{
  "encoder_arch": "nf_resnet",
  "model": "contrastive image-text model",
  "dataset": "drawn human figures in many poses",
  "train_examples": 97500,
  "image_size": 24,
  "crop_scale_min": 1,
  "horizontal_flip": true,
  "translate": 0.12,
  "tokenizer": "word",
  "vocab_size": 44,
  "loss": "softmax",
  "embed_dim": 384,
  "encoder_norm": "none_scaled_ws",
  "encoder_activation": "relu",
  "encoder_drop_path": 0.1,
  "encoder_depths": [2, 4, 4],
  "encoder_kernel_size": 3,
  "encoder_stem": "deep",
  "encoder_avg_pool_shortcut": false,
  "encoder_widths": [64, 112, 192],
  "encoder_residual_scale": 0.1,
  "text_encoder_causal": true,
  "text_encoder_width": 128,
  "text_encoder_layers": 12,
  "text_encoder_norm": "rmsnorm",
  "text_encoder_norm_position": "pre",
  "text_encoder_activation": "swiglu",
  "text_encoder_mlp_ratio": 3,
  "text_encoder_head_dim": 32,
  "text_encoder_fused_qkv": true,
  "text_encoder_bias": "all",
  "text_encoder_qk_norm": false,
  "text_encoder_layer_scale_init": 0.1,
  "text_encoder_parallel_block": false,
  "text_encoder_inner_norm": false,
  "text_encoder_drop_path": 0.15,
  "text_encoder_positions": "rope",
  "init": "torch_default",
  "residual_init": "scaled_by_depth",
  "optimizer": "adam_atan2",
  "learning_rate": 0.0016,
  "beta1": 0.9,
  "beta2": 0.98,
  "max_grad_norm": 5.0,
  "max_steps": 29800,
  "batch_size": 256,
  "epochs": 78.2,
  "lr_schedule": "cosine",
  "final_lr_fraction": 0.1,
  "warmup_steps": 1490,
  "weight_decay": 0.06
}
Rows from block 7 of the image encoder of a small contrastive image-text model, named by matrix and row number. Rows with one number belong to one channel. Each number is 128 + 32 x the weight over its row's rms, rounded and kept within 0 to 255. All counts start at 0. After the name is the row's rms in percent of the matrix's.
Before each channel's rows are labels from the 100 images, of 14848, where the channel reaches its highest value: "lies over" is the class under the peak. Only what is clearly more common there than usual is listed. The data: drawn human figures in many poses.
# convs0: first 3x3 conv (encoder.blocks.7.convs.0.weight, 192x192x3x3, standardized in use, each kernel summed), inputs 96-191
# convs1: second 3x3 conv (encoder.blocks.7.convs.1.weight, 192x192x3x3, standardized in use, transposed, each kernel summed), outputs 96-191

lies over: head
convs0.100 088 [125 131 122 145 127 147 117 112 101 112 130 173  91  96 123 149  94  66 125 123 117 120 149  93 124 143 107 102  62 116 187 126 174  16 135 135 183 120 156 114  93 112 110 142 109  97  68 105 101 114 115 120 149  49 107 102 120 144  49 140  65 148 125 116  37  86  90 103 149 124 137 126 136 154  68 115 102  86 174  75 126 108 150  93 158 172 143  86 108 119 135 111  85 126  89 128]
convs1.100 113 [ 61 117  89 126  90  81 105 104  92 114  65  90  86 115 124 117 127  95 117 119 151  84 112 118  93  66 103 104 114  85 115 117 104  76 145 146 100  90 135 114  33 109  75  56 125 122  74 128 115  69 115 113 126 109 109 126  91 121 129  84 118 130 115  80 112 122  98  81 144 100  72 148 112 133  95 108 118 115 108 112 105 115  91 105  93  80  71 134  67  83 101 105  70 132  65  90]

lies over: torso
convs0.5 093 [148 114 102 131 145  69 120 146 169 145  83  58 115 134 110 132  62 163  79 153 193  82 148 120 122 137 141  61 143 132 131  75 132  96 100 154  58 171  78 130 146  98  97  97 157 139 132 141 168 138 132 136 158 141 156 144 117 149 133 173 170 158 140  87 107 149 117 109 138 195  93 153 129 139 121 164 161 139  83 129 127 138  55 125 123 134  80  53 138  69 159 143 156 117 139 100]
convs1.5 100 [118  99 128  84 108 105 117  97 114  87 120 149 148 122 122 147 122 125  62  96  85 126 116  89 109 117  94 140  95 139 134  80  73 116 157 146 127  73 130 103 129  92 125 124  82 120 129  53  56 125  87 122  81 125 102 131 128 109 123 117 138  70  84 103 127 114 144  95 107  37 110 137  81  75 106 129 111 128 104 107  51  87 155  88 106 113 104 102 125 122  77  94 149 110 153 112]

lies over: head
convs0.34 098 [181 110 162 131  98 128 116  93 120  88 152 169  90 114 105  98 111  89 103  72  55 166 164  87 119 173 116  72  77 115 107  98 146  95 110 147 154 144 133 101 100 107  92 178  85 149 132  82  85  93 128 123 117  72 113 124 125 135 101 125 141 154 116  84  93 106  63 130  99 119 139 149  97  97 133 154  60 132 146 101 103  57 189  59 134  95 131  92 153  95 131  82 102 108 121 165]
convs1.34 094 [ 77 104  75 135 118  71 119 111  98 118  62  91  89 114 117 122 141  99 118 136 159  76 117 125 116  73 107 108 131  78 121 106 112  96 146 147  89 111 105 113  73 115  94  70  89 104  93 155 131  78 119 103 142 131  82  96  88 124 124  66  94 131 117  94 107 111 115  93 146 135  81 119 105 130  98 106 133 113 112 105 134 140  85  90 105 107  76 125  59  68 110 130  76 140  55  85]

lies over: torso
convs0.97 137 [151 150 151  94 175 131 153 149  70 143 106 105 150 138 100 115 149 164 137 123 103 136 133 156 135 138  50 132 157 159  62 140 129 155  61  41 153 153 130 144 124 136 180 111  40  66  85 148 130 138 134 145 116 156 134  24 139 128 140  56  59 119 142 117 134 162 158 166 115 117 131 109 130 121 121 158 121 149 134 123 120 119 139 129 128  67 153 159  80 156 138 131 148 156 165 121]
convs1.97 102 [ 99 110  89 160 173 170 135 137 102 122 112  97 125 138 113 108  28 164 101 165 152 113 143 133 153 166  93  82 165 126 174  90 146  79 122 101 188 173  75 142 104 132 118 117 156 122  85 144 141 131 141 122 167 175  95 114 140 128 171  33  11 138 158 143  83 100 100 105 116 128 119  61 110 181 122 127 146 130 171  81 132 164  68 100 126 168 152 112  70 104 162 131 118 144 105 144]

lies over: torso
convs0.137 105 [140 177 127  89  78 130 141 166  81 162 112 115 126 127 104 111 144  19 159 127  80 154  86 136 175 188  79 131 113 184  71 153 138 102  63  89 120  45 148 148 161 146 115 145 104 156 134 123 150 158 139 131 142 105 135 129 143 164  69 146 141  75 130 109  74 133 117  85 109 159 155 111 161 113  86 148 126 145 109 121 131 131 156  89 171  76 154 114 141 149 129 156 173 155 165  94]
convs1.137 092 [ 99 100  87 211 159 148  98  83 135  53 130 118 123 104 183 122 124 138 123 157 192  75 165  87  96 111 141 142 162 126 198 116 183 103 159 153 166 188  94 105 118  97 105 122 129 137 136 139 137 104  85  82 146 129 116 187  98 130 175 190 127 148 115 148 130  89 128 123 151 119 135 100  80 156 117  86 166  80 141 147 169 166 110 161  79 203 119 137 151 104 132 116  83 125  65 181]

lies over: torso
convs0.183 084 [124 134 126 103 143  72 162 127 141 122  87  75 123 155 121 105  40 150 115 182 151 104 144 147 143 116 100  69 161 119 115 109 117  94  96 135  82 182  91 126 131 130 120 107 132 141 142 139 107 125 165 144 151 162 123 178 125 144 108 154 182 118 179  96  99 130 132 108 143 119  69 136 124 162 124 170 187 142  57 118 131 131  65  70 152  97 111  48 132  93 118 115 147 170 107  68]
convs1.183 092 [107 108 129  86  96 111 121 108 121 113  97 142 143 120 105 120 133 133  57  44 106 129  99 102 123 108 102 136  99 130 137  84 105 133 143 129 118  90 115  88 116  69  84 116  94 106 136  96  79 116  88 121  96 140 113  96 114  69 134  98 130  76 145 101 139  85 139  95 111  74 117 142  98  80  92 145  81 125 103  82  70  93 158  81 133 132  77  96 107 116 109  58 143  93 137 126]

lies over: torso
convs0.87 090 [167 132 136  78 169 125 157 155  56 159 118 135 161 170  91 107 192  82 166 121 150 162  80 152 161 171  82 138 166 173 105 171 106  53 173  77 117 145 132 165 151 132 155 146  93  98 139 166 136 171 132 145 125 122  93 101 136 142  91  88  81  43 154  84  99 158 129 144 137 173 154  87 164  81 109 157 146 173 131  81 132 143  93  57 144  81 125  82  65 166 149 148 183 141 136 166]
convs1.87 070 [123 132  84 135 164 165 139  80 171  67 122 168 126 105 182 174 156 141 116  62 127 132 194  82 113 166 157 168 123 134 165 114 216 175 134 170 158 166  88 117 164 111 153 118 146 157 144 143 124  94 134 156 129 126 146 148 107 121 196 126 120 175 122 174 153  73 180 100 113  89 145 120  58 127 139 146  97  41 127 148 114 171 148 139 118 152 138 163 133 114 101 172 119 134 147 172]

lies over: torso
convs0.54 061 [140 103  98 101 118 117 149 114 151 106 125 168 152 117 133  41  69 126 166 101 145 134 130 150 165 154 132  92 109 146  68 150  93 129 215 162 110 125 130 131  79 107 106  77 166 145  60 122 106 107 141 137 150 111 111 125 125 141 147 115 175 128 127 105 115 146 154  99 179 135 150 213 147  99  97 128 131 132 230 142 106 105 123 102 167  77 144 159 150 118 147 111 145 125 147 126]
convs1.54 098 [104 118  90 130  29  87 156 128  73 126  94 149 114 115  68  80 118 106 132 123 115 114  65 130 136 103  89 158 104 126 110 134  79 117 133 103  97   4  86 146  48 157  60 169 107  96 145  84 109  98 149 111 125 131  93 153 103 132  95 135 109 114 120 118 123 136  80 108  68  99  59 114 125 124 146 144 124 138  88  67  92 105 138 111  94  90  97 129 126 107 138 110 101 143 141  96]

lies over: leg
convs0.44 085 [169 161 164 154 108 129 180 162 105 167  72  84 154 173 128  96 143 112 151 159 106 161 128 160 168 160  97 101 166 171 107 156 149 154  54 105  87  92 159 179 105 161 142 129  62 139 124 165 162 148 149 154 151 181 135 144 154 146 155 100 131 134 159 143 139 147 153 123 145 149 114  97 169 155 146 164 167 147  87 156 157 152  93 148 166 122 159 120 158 146 160 169 163 159 161  80]
convs1.44 070 [131 131 128 179 100  70 156  85 181  81 183 185 124 134 251 117 162 169 105 139 122 151 115  90 159 164 146 168  98 143 169 130 126 150  61 120 183 107  97 145 146  97 120  89 120 152 105 147 154 111 127 133 129 162 121 189 138 113 161 148 133 152 116 151 142  93 155 112 127 107 119 141 110 170 116 146 130  92  96 239 129 159 138 131 138 203 113 181 112 100 136 130  98 170 143 187]

lies over: torso
convs0.104 131 [ 95 132 134 171 169 148  97 141 133 137 118 125 137 139 103 144  97 134 109 141 128  91 154 135  99 113 117 112 140 109 128  59 125 110 127 152 119 139 143 110 133 125 148 156 136 152 151 130 178 164 149 153 111 135 132 148 153 151 128 111 140 149 152 120  97 167 126 139 128 129  32 118 109 148 166 179 112 114  73 110 170 157 121 126  95 133  88 113 127 144 166  62 138 107 136 106]
convs1.104 124 [120 154 163 151 113 138 162 121 148 120 131 140 145 170 124 128 144 130  95 147 122 129 142 152 170 170 134 151 175 125 135 110 156 161 145 151 172 148 145 137 136 147 172 136 133 171 156 146 155 119 175 175  99 185 137 128 145 180 169 139 147 135 216 150 185 149 215 161 129 143 154 133 128 184 177 255 117 161 140 138 166 154 150 126 186 133 157 161 132 144 136  76 106 127 136 165]

lies over: leg
convs0.127 070 [139 155 156  72 149  31 159 167  81 168  34  86 178 128 123 133  99 131 146 111 114 144  64 149 145 162  65  76 149 168  44 137 124 127 115 129  90 104 165 125 143 116 158  89  90 131 120 146 130 159 170 167 129 128 145 128 155 188 153  97 100  77 161  71 108 147  94  93 153 149 126 135 150 125 208 142 130 153 181 162 111 129  91  96 181  52 156 111 139 154 167 104 156 141 150 111]
convs1.127 070 [115 139 121 114 114  80 105  67 138  89 209 221 125 107 151 119 124  90 111 133  74 110 137 112  89  80 118 163 118 144 121  69 115 130   0 183  92 129  96 102  89 124  85 143 160 114 144 100 107 116 111 136 133 117 113 170 125 138  76 164 127 128 134 108 125 124 153  86 104  72 101 114  79 153 162 119 154  77 133 140 120 141 219 117 122 140 142 122 136 118  99 124 123 160 107 116]

lies over: torso
convs0.22 078 [128 140 122 114 117  91 160 156 157 144  56  67 145 141 132 118  57 123 151 123 108 105 188 133 135 128  95  14 122 158 121 135 118  60 118 108  87 177 142 130 108 143 108  95 120  85  65 132 123 113 165 169 155 142 156  94 142 121 133 100  90 149 137  43 109 130 118 110 174  97 124 144 123 113 127 132 135 125 176 159 108  85  66 130 173 100  89  76  81 145 127 133 132 145 141 126]
convs1.22 073 [113 173 127 150 212 127 129 122 139 119 133 135 134 155 125 152 124 168 158 157 150 154 104 111 124 130 143 197 133 162 126 137 122 146 172 165 112 121 120 179 150 200 161 112  71 173 119 142 133 169 155 119 182 162 100 144 146 143 166 148 142 132 150 139 172 120 159 121 111 151 137 131 153 164 181 150 152 123 212 111 162 151 117 121 151 185 160 149 155 168 187 183 148 147 171 146]

lies over: head
convs0.163 070 [160 109 114  71  88  69 131 132 118 127 169 151 135 104 104  59 133 130 118  99 112 129 146 120 123 147 122  66 116 125  43 103  70 166 145 122 159 180 146 129  76 118 116 164  88 155 116 112 102 117 146 134 144 129  78 141 126 102 129 123 197 107 117  54 158  97 106 134 141 125 172 221 123  56 106  98  85 123 225 134 120  92 117  51 138  60 109 132 154 122 141 101 137  93 154 169]
convs1.163 053 [117 128 122  86 124  59 124  95 166 105  81 114 163 117 124 114 179 129 140  94 114 105 118 125 143 159 115 127  91 182 145 135  92 105 104  84  53  83 121 144 132 146 107  68  81  95 116 102 167 131 115 173 111  81 119 112 145 139 121  76  71  70 161  97  95 150 117 105  91  83  42 108 121 170 123 140 123 106 136 153 120 146 102 145 127 129  99 124  74 117 121 132 131 175 140  98]

lies over: torso
convs0.99 103 [107 154 126 135 127 107 127 121  80 111  76  67 116 148 140 112 133 191 127 161 165  95 113 117 120  95  84 151 118 115 151 117 128 148  81  89 186 196 104 125  85 133 109 117 103  91 125 117 143 123 153 134 145 161 111 122 127 107 106 134 104  85 169 161 153 115 144 159 106 134  38 139 107 164 143 146 160 106  38  94 129 115  34  99 112 140  85 113 149  97 131 131 127 139 100  38]
convs1.99 105 [108 120 123  88 108  90 108 120 147 117  97 127 114 130  87  70  83 155  89  80  91 125  78 124 100 111 116  70  92 126 123  90  63  94 127 145  63  56 140  84  90 106  90  91  96 117 125 109  81 123  96 128  86 107 111  72 132 119 108  73 125 122 104  45 105 135 156  87 140  92  95 139  84  64 101 134  79 150 114  99  86  87 138 110 118  89 115 122  73 133 101  85 124 111 134 136]

lies over: torso
convs0.94 102 [124 129  93 122 163 175 119  99  70 103  77  98  76 104 111 134 141  82 133 159 106 133 136 122 144 144  82 171 123 132 162 122 203 159  78 109 162 153 129 149 187 107  95 157  78  94 169 150 115  87 133 132 171 137 140  74 130 155  83 173  92 111 143 181  98 146 153 122 102  98 120  92 129 177 108 165 128 126  99 111 148 134 104 128 156 152 149 124 145  78 149 139  97 149 139  53]
convs1.94 106 [ 75 100 108 118  74 100 121  93  79  90  96 137  96 133 133  83  72 140 122 120  95  95 142 130 115 104 104  85 113  67  91 121 132  64 110 130 161 103 114 124  46  98  70 130  96  91 135 124 114  69 128 112  96 116  85 133 113 127  93 143 114 111 142 121 109 124  87  97 102  95  67  80 133 135 103 144 130 121  74 117 119 108  66  88  96  57 112 135 125  97  85  66 101 119  77  92]